python train.py --encoder_activation="gelu" --encoder_moe="top_k" --fusion_encoder_norm="layernorm" --fusion_encoder_fused_qkv=true --fusion_encoder_bias="all"
Rows from block 4 of the image encoder of a small model that answers yes/no questions on an image's attributes, named by matrix and row number. Rows with one number belong to one neuron. Each number is 500 + 40 x the weight over its row's rms, rounded and kept within 0 to 999. All counts start at 0. Numbers have three digits each.
Before each neuron's rows are labels from the 100 images, of 14976, where the neuron reaches its highest value: "top examples" is what is common among them. Only what is clearly more common there than usual is listed. The data: streak pictures of flow and ridge fields. In brackets: how many of the 100.
# fc1: MLP up (encoder.blocks.4.mlp.fc1.weight, 288x96), inputs 0-95
# fc2: MLP down (encoder.blocks.4.mlp.fc2.weight, 96x288, transposed), outputs 0-95

top examples: parallel (62)
fc1.8:477467487497515468545481523517462489488478458534465526481502509509533483557448485501534383477498597464511534503523517461494444541478556526475484466437428468531559462446459493404506546565462485497461488479530552525552490530519535460469470485423510571527489487552607500492553475464444470553
fc2.8:519546496511516546481511435495515493479494475418528506510513481559596440413505492497438533488468434472478479532459496484482528571499528526508607551458455409519480485500477480555524461456502503424503558545480492523523532468532496601538480514524566444487534473488435482502506479530537568544

top examples: turbulent (58)
fc1.5:483486499470431533411525486510496483486518531462462527470532486482544595509444478521476453472529572474480526457521518535464479465593490558506554501459442451486502451402443432510522500533517471503462456510498512446539486440506474573509499501504590443519450503573472522499603523489513494519
fc2.5:506452491512519488379525470529497515470476492564499488467526498515453542511449508491600511502558517491497479520586477524460532517493508500483540480562572491518492393506497460507478501473546534572529531505496449484521487448505519576506446437513562543514563425488425589522510508457498430511

top examples: high contrast (96); fine streaks (80); turbulent (63); pair of whorls (31)
fc1.209:507565477461494469462475465453472478484464475563475554449505556501502514543488529517485546470451535445483519479526441487526545501521543507472487441503489485554515379488498504495500510540542548467499418487456501397571510543515575605464517455456569530521494404490530539509516547486466506523
fc2.209:466512489537490571482585523484395571447541473474413462498456477451529436490457544492510457504535560454481568547550506477560546492453452458487515451488443450530511490491547531464547455469530466544490465510466511558551470467465510497456507548471527477553541488516488556505542522466502434558

top examples: turbulent (49)
fc1.75:554543469504503459486477496453472517445538541507425598521481490496486513515501501519453465476565509464489510494473523412509502505476535521428424470497511433588540449411516537473535506526443540557429428524448557596510569462551555530481514518481517499514478519523557541521522507501479508474
fc2.75:491552510479500503545515444546478470536464506509512529514547429485593446487468469454465546513475492477514468515512496522471499495581513551471457543538506386512450466500520498532518489434537494488491587559556473429460539505486499495459450573435561411546516452555518442502559461476500505474

top examples: parallel (36)
fc1.41:488486433463537503545482501460458494456561498550471525433501479493476580535519516516444406431489599435520528515480481471487448461516526500456493515441432474511502479483519508454448503542489517488474444505509545456536498491459576514496505505465564525560495525557619586497537481495469552527
fc2.41:538567519502516519440519438501485535475422525456539492507535461530581469492464529500511491497489493481499520562580493501538543534524519583477563535576549462557496437463528518521532456462523507427480545542463476507485506504503456509483474467513596424474497405516436553464433452451511493518

top examples: turbulent (58)
fc1.58:517536506473498454465436480480506468526453489502525540463491520516487628525485485476487508445516562465489501473481473536439482488564527574448486505487538505529466430497482502557488512532488574487482463499498480343452520489503552589526513442481542464520500395553518555513534517499506523487
fc2.58:485475509509486499516584484429436542441522446533424496538465473509392548522492527466483456557563538510459507517481489493455526496475477453471565450476568520563536476463521527496488463500571470599527455468483476493536481448455519445516444459506533483507526538447461548549507552494508419500

top examples: parallel (43)
fc1.236:490509440473514467458483478500507516466478480520547512466520531509539459492432481562523407446514574417517529520490509482473429510520492540462568447489417478508549435448490501458487504533502551519465433498470505504537520490510594531461513481437613513552535448519527525555563479475491548555
fc2.236:497465495493540511496471412482524472460565490530489547484512437541456448456558501514455519556495437476501508533532464520550534462471502453467559462504530494512530432513426452553493463475487512384529551464488530460479507564449567562564461503481500517494500582463481470493445538482534481594

top examples: turbulent (84)
fc1.207:504495502444497474528429476488492492489540466537532559434487538511474625511495488496497466417524546453479496477470461510463510525558527485460483525410478510505465432525488521553451507519515547509494440469480476426510544486525579610551513422501536513523531445539579568518531513505510528502
fc2.207:430556498513464533438527493504448490434474456496475498485474490591493495489475548488492612545534537512498529512531510462524514476529489615529573530471514536594532454499534528518532473458568441492497495501434454468542464427445553520492456483478563499532525440474498512545492543501481477563

top examples: turbulent (37)
fc1.125:498506487498431510449491486507485529485546523502470529476509493520495592517480441525478425485578545469542493504517494511478493486567521560481556527428426460477463403435481484514481474554502466550496494515535525456573432495479512545516521503501619513532402575533517540482547503447518526526
fc2.125:505492507494486505393481491514489474523486500561516488489542518451476482528411499465542528515526521531504518533554504519465552490547501497476488454557592522508538470514497530506522515486540518572484479520495464452557524499497518599488419443525589486513513398542433568497546483473456387523

top examples: parallel (50)
fc1.200:453532455447531496464474465460477507487519490546503542447503483474538477548514482544474543451464537480523536493491507507548469485509533476472516525399435501529512399439493481460489502578512547439442427470506534496562503553459569575491492472438534547579487489499574539542522552485516555566
fc2.200:505491515564456561466561528510476580468420480475461472506469450483563465557436514525508405531525476503480504570521514511518538509529460558529524475577449473556418514510540539503569461465531457475442553555510440484485495492519415514467496516480547469484541462559488552489533452481522454505

top examples: turbulent (92)
fc1.92:531475524459496424535455496491479502477494472541500560468480533517479626512476501506522383446532600445478475499490498501445459532528541553427453482473513525527500431517530501537485530519435554523464423480479487444529559512551554546533481471470528485467538447521554556533497501472472535479
fc2.92:460477483540521542437525482495461446477545465452531490531478491599470429524490509491464537560539491495512538511487485481494528453459491516535634506568536481561524434480487526526551477485515474512522472464480501415519495413470585525503513470500545455553512532426433461519548557530543476502

top examples: turbulent (95)
fc1.53:518524513449481445470437498464500504498482458559533527439511526488485568522497537526537507421536517457488510496504466483485532492553550562431446524463507507560436398507505495521465548502486580504475481474487485408553523530560557570528528416488552503501535422498585542515474535488471537482
fc2.53:428539479550476546413538511488441502444465464448426474540469506506526481514456540521494528549497590520515560530464534513490479480483444548547544483555478446533533440505555543499559469481527462525492469525488482424525473481483488516500442518465502483555545453502399553545585511499499426526

top examples: turbulent (85)
fc1.47:491509502455449471441448473472500483520464458509546548452524516506486566513475526498499500419501566471505484464497466506485503474569500538437447532484475525519421409533491509570447514529483554434449433510508446428517528514534535622511507447475543484525506390533531539510521537480469515507
fc2.47:448509498549475511431541494476460549473465439455415475528437487492519551533447530477544449547555622517468542572498537440487506477498442499522515444560513492548495506519546548477529469523538475584508498519510484478475439458471462464482445487480551506487536455481468536533544511498477392503

top examples: turbulent (63)
fc1.178:504568486464555507406484485467515454477449467524596557431501544526506525525483499502512514419478529458511505474498481520496474470562549576465456506522532498551488405500497488530464515510514542498457446507462491418536494514506580554453504426451545499539535405539512544517490502427499526535
fc2.178:432544532490468526471554503441457548465542489516376491565437494454477487549475532531501463536525574469460550516551497490538531443442468483517506454511539527549516504467588531437549452501557483475495465511470458568559472455478511459460512511513541502535525541507514552565533538501472429524

top examples: turbulent (76)
fc1.172:499520509463477473399487458439494492507477467537500557446512555465510520544468530521498511436444586460478503515524446502477543510536535501495496455491491494501538402511467473520479519515495561461498424479492479448591508523509555606479520448471594543517526406537505564513538541479478497535
fc2.172:488493486547520518513568490475407548454509464509436511537457477482459480508446557473524447517594510505490566580576542448522540476479480460502540421525502482542492489497578547459533483488535484559498481507501476533579489485477512507463468514495569454500544529471479549544535500442497384539

top examples: turbulent (47); pair of whorls (30)
fc1.245:472542484472512494424452440460509444499482482490536523465502501560460619514501442478495500440543546496518501473448481528462474495566519567477519522472513475503460427495469483589478505539496533487477419526469495413499496449524562605553492444489513452525518456558511581525530509507516542511
fc2.245:500496515503471489504582519486475481448501467511434523514431519565416563474495552493490441540542513512460513515499520408483524445468477469515516482505541559602504469508516542495470509482567469549510485418477473490528486459459482469532485419539561507537552550415500538527478577560479432489

top examples: turbulent (85)
fc1.239:508509497427487460481460468464515480500505475527541549440523532549506650512472461520477437446493559459480511487480454501465502496531530562456483481437475506540445437514497507546443485540470581536487461514502475443557494492524572562525467423500578465501503433526549573498522523496506523507
fc2.239:504469511525554562419521462502479493447527483463501474532476469533452438497531534475472554573529472465433533517523480467514577461448468490488576468542555501525575445446524513548511498479527461514550460469483482458552503471439585534502449472486567477517552535436464536540537550508500424552

top examples: turbulent (75)
fc1.143:517531479439529477423497428475496473469478472565548551406491563475462512523489482534516477461465553428494489459504465511483548485510541550467480477485521453549522408474491495532449507517495530542486404501483513417566507471509591598502514483504505555533519425538528554535535505480473518518
fc2.143:421501500505557513481555502497438506428592434528444488525446485458442442523433533484488419570511558490499553496544530453502541463475490495518509442463518505560534463500488561433529480514571486558496534487483500480572472476476535479508492488492576493570519518473483557552562512469485434493

top examples: turbulent (97)
fc1.269:484510523436470471459470496453490493505496456556512546436480529502473596519523490500497509440497536453495490494521450511470546498572522487451483520465500529549429406516503508538460547521464584462463450470482466390504521504546544604532499434500565484522506410511581513514498527503476521527
fc2.269:428551486555514547446543500512438518442417470452462447529465487502516512527401547524522504556536589487507527495490534448498504444502465572556513462508484470573502466496563557490540437529542481508495495521473495492453481466485519455511462471464533451518538488503424586545574490520510438521

top examples: high contrast (100); waves (32)
fc1.208:449550488488531490471497488427457474475467455548523500418501522488508468526525524513421518462438534454495538527492498474514542456519526485477466519469457494567460417512492505504481501500532511495475413453469506413588490526499594542494566436488530572561568436515539565503520496466492547559
fc2.208:508536502544453545426511523482503554479526465428484468496458471471560435471408537522517417512554530466458556553514548550550518443545466551491519520489488513502524519468539579449591511473480472490417502563488466525497471489504450490436529496495563471523490505534554549557578498501498456502

top examples: parallel (26)
fc1.79:479502454468558487481468425475488532498468497533490529428452456498446526503548450531493510461491563463523549522522511506542459500494512470459510455467480496475543440478500507464486502553516540450439424516480560440535525555479565573479518506427522557549457492570610542553517523461526550579
fc2.79:470497565539424521499503557506445555485522517468444526534425419442517427477517489536527361531494490468485490562545539472543520538503483492450491442497507488464432532483547568498558481465484497524454501548503476544490496480517377459470505504509534463459489509494521430480554528496473508502

top examples: turbulent (53)
fc1.57:497517471449514513442443412465519455511513483542544531420496552480454586516491484512525454461509547468497495486431455506447543473554529552500493499448537464526470432511468500573452514514524555526484441516525497413539481446481583586533534407513537507542508458528513571517507509514500533507
fc2.57:452482469501518492474524465463470479486507462507457499513474559490494530526485554465501517534538503492464560479552460468501526457478496492511598455509564533557469408484506546462463491501584490522518462457477505448555450470481550485504454468475569510544582512409482532579490553509477367483

top examples: turbulent (48); pair of whorls (31)
fc1.221:482515475453532475488472466477483490489455512487518504476489524564476641533498465495492514455502531467522515468424466518467465501577530562473505510470509491565456420503465508579460501515473530496466447519512520380520479455511586571548487440443527491527498421531518542500543498504521574489
fc2.221:488493494480484546503550453437448452409533410524456544520440505514399503494585543489502512544506526503452509487494467452508549466483507405523553451456564528562516472531547490457523480481565478547551461445459458464504467450453542505504492466462522514481531529451483500564490570507499477542

top examples: turbulent (34); waves (31)
fc1.284:475499460468501492440454511466498487509478488518547521439508494487525523533494493545447532413474548451497502496482483510503493463563491552493455578474482535503426394508463489532479496547512534415426470506511494457591505515512537586475536448429570497529477425531561510517522552425478549516
fc2.284:475576481525439521435514518483458580472450473482457460550466486454528545554405562527520409516545579511489552574521525483494520477496450496520513460535506471534516552525552546470507488480509498555497502523513457537486473480502460474474471475472574509487508474497486564550547464491455367499

top examples: turbulent (47); pair of whorls (42)
fc1.158:505473465460501501398477473483508468500472463512551531514513517552478554495509470490532499426558546484517473458504425523494488535570522582474506526496504510487438374495442449553437534542490526485437468474508492423491515471537569594544488466494547461506497454558510564508499526492496569518
fc2.158:484510512520427504421528560474485513435470450461472535541467526506509520532479522518525447493569553484465537489491494463475494455508491474506551464563558530540507557501547539443535485496530465521538477568496478532552465520525430497498469482506541451482516500460445510553574562529498329477

top examples: parallel (35); delta (32); loop (26)
fc1.264:529488467489507470544455497513478499457504485496498495463487525509550584522469498526514389440498593398500530537490540469451460509489512587449507503425446456570542423483482502472492514561485515527461495448511569503549513515542537537509527450448569563496508497526575481513577474484489514495
fc2.264:511539507475599534426494428533518440476530475490556493532559449557545421459485488469402562516457419503489504486493482558465537498510519496532637533495541487518532496484489513509538465486485516415551510545537480464497520477494543567533460521505547460515531469498421479521512492507521515523

top examples: high contrast (97)
fc1.211:489544450492559509463486474463470507452479483551511484476484521440552489503494487549484503467425546433508526563530523447533448511522515468469488496449505477569532416470491505431491449539502511478521453432511552517584532547522570547432532459406555572573508481528527511486492480488531478581
fc2.211:478483489503501564472515489489459459449600447437505495454457505516551439485451535558488530558595420428495545486545525460495536504483468513564551512493499394527504522446556518552534505460504470459449493558480489495508478496476463528487484522491552503504511442533467481558601539505491439482

top examples: turbulent (82); high contrast (82)
fc1.138:474533487462490480440469459427481487528473451521536536454483527479469532534543531509466533445488542452490505475503465495520541491548533474436496528502530532550456429518503523495471510542492541415484418481474497386539517519527569599556511439492540536510533421514584568533492530508478534557
fc2.138:456492492526442512499525547491437580458461458433451456509465465514552506509419503517485462536571552471458529592463578480495463512510484558519509526471446519551490466529538520501574454506522468558464547536474438552464489465504475490451436580493516492522515427563480541514549486529544461503

top examples: parallel (53)
fc1.137:502515462485505522437449472513475518492500487507557493472499523518574563497426472535549436446508589436472525544452509513483440500566531566488551504449438426478464407500487499497533462509480510553472504513508506517551499552493516546465504441457565463546490451544472508495598473477555576507
fc2.137:526463524464535488410502441487503444511591493555495544509549464485464455488523519437455494503475492482516498461550429506449535478495544414494592450507615495508510515489427499510514514465487495469584477505503492447549505484483554545541476523467505525507564470505405463485470542527512423528

top examples: parallel (59)
fc1.280:531503504456530435520500519465479476519498488511467563486498446541531535546505498589514361507492612455506520517524524476442420543432561540439485463444454449569568418473479496474508530516468492511453471465507528519493540500510542457459476520467496554510518495531562513514565499476482499513
fc2.280:503525460525553572538516468459538497490473521434576459483494462577555429482471518481419580504449462467487516506441492504491489512529507581523616557410458488472480452528455488535474506481484510448559550481501492469512511464520537564523538520484490464511521449526491464548546522519548573506

top examples: high contrast (99); parallel (26)
fc1.116:487546428474491517450469446461478530435494456562508496442478527440544497535493483538471504470419500461468527550491496462507494479533527506483480477434463501542497393469525533490489487542508530510499456486497515487603510555500585567443522409469576554564508462479574544484484515488510504569
fc2.116:489510522554487493450530486498438465499512480432475506460486471489544407491464565529494478555542574448476526565573525460549542509498459493488551416555519456562545488515526538514535475455544517400505482523462450424517464478502510511456460510461549467525518441523459489546550548444469465553

top examples: turbulent (41)
fc1.179:481522451465548490492442450438518514503465495497552481456486524524474613535487486471489511457473507469508521496444464518465468446558522584488489500492521480567464415483461490536490503561509508500484467497504507379542512500494594566520520388445552494552489425520514553494487513476538541508
fc2.179:457517522470501485477545469447510508448526453554445556512420499470452497544523550506449491549481534448474534524544452514534529456450510399526518450450560518565524539522545538453523523461533487489508453474510489515544470474478572410500522458511594536499504496451525542543544533537465405499

top examples: parallel (64)
fc1.285:474437486477515450543480550537479533451506465568490526489504529477539524533470497553522404463471568451502538516547527464500433515459525508470480482466412478515552441474503520435483541553476537505419461474492562539524494530500514441443493474433529572534497507524624497548564505495467503529
fc2.285:559536532503505506492564414509532494464549493415495546485519429528599401461522538501451524536492448459481502492497503488524538505502510571487605485446510408506485509508465512503514471410486494427508518525491488494531528453519519548516470493507551410463540458477412477499539518505533509492

top examples: parallel (47)
fc1.145:524454466478503471549462529538467504473488468538493551455467486541540539553473501514519406483533614428525540517547499461481440522452559532477483464467408488480544469486513535452505538509436488482395461509476550557495540543510552472488484535415500555509520501565561512541526479504452522503
fc2.145:497485494528467542520542458418528443483471524445529531549502449566572452466500486543431524520463482474489490526478472496481521532476523540498656538462479471556504515480460492573547505474499486464511530472545516455468466456537517564492517487508476453481488484471416443526553522577589532508

top examples: parallel (65); waves (27)
fc1.99:514486482471526471515462553503499489500487481531545521487498467539563539541462459546509358459487582443511496489505502484516436507461560527475493471467430483522596486474465466418513514531497504465437490502499556517516502550531503473417481533412540529513521475549596504514561515445462512537
fc2.99:548536533514507572534510440458512479509558500487546538496511459528575422431527520502426510532422436445469480462490519491548523548471512567493594519415466475489483470516495515533528539450485486448465536471482512571540560522501492530516536489523476455437514495506424458457468544575516549531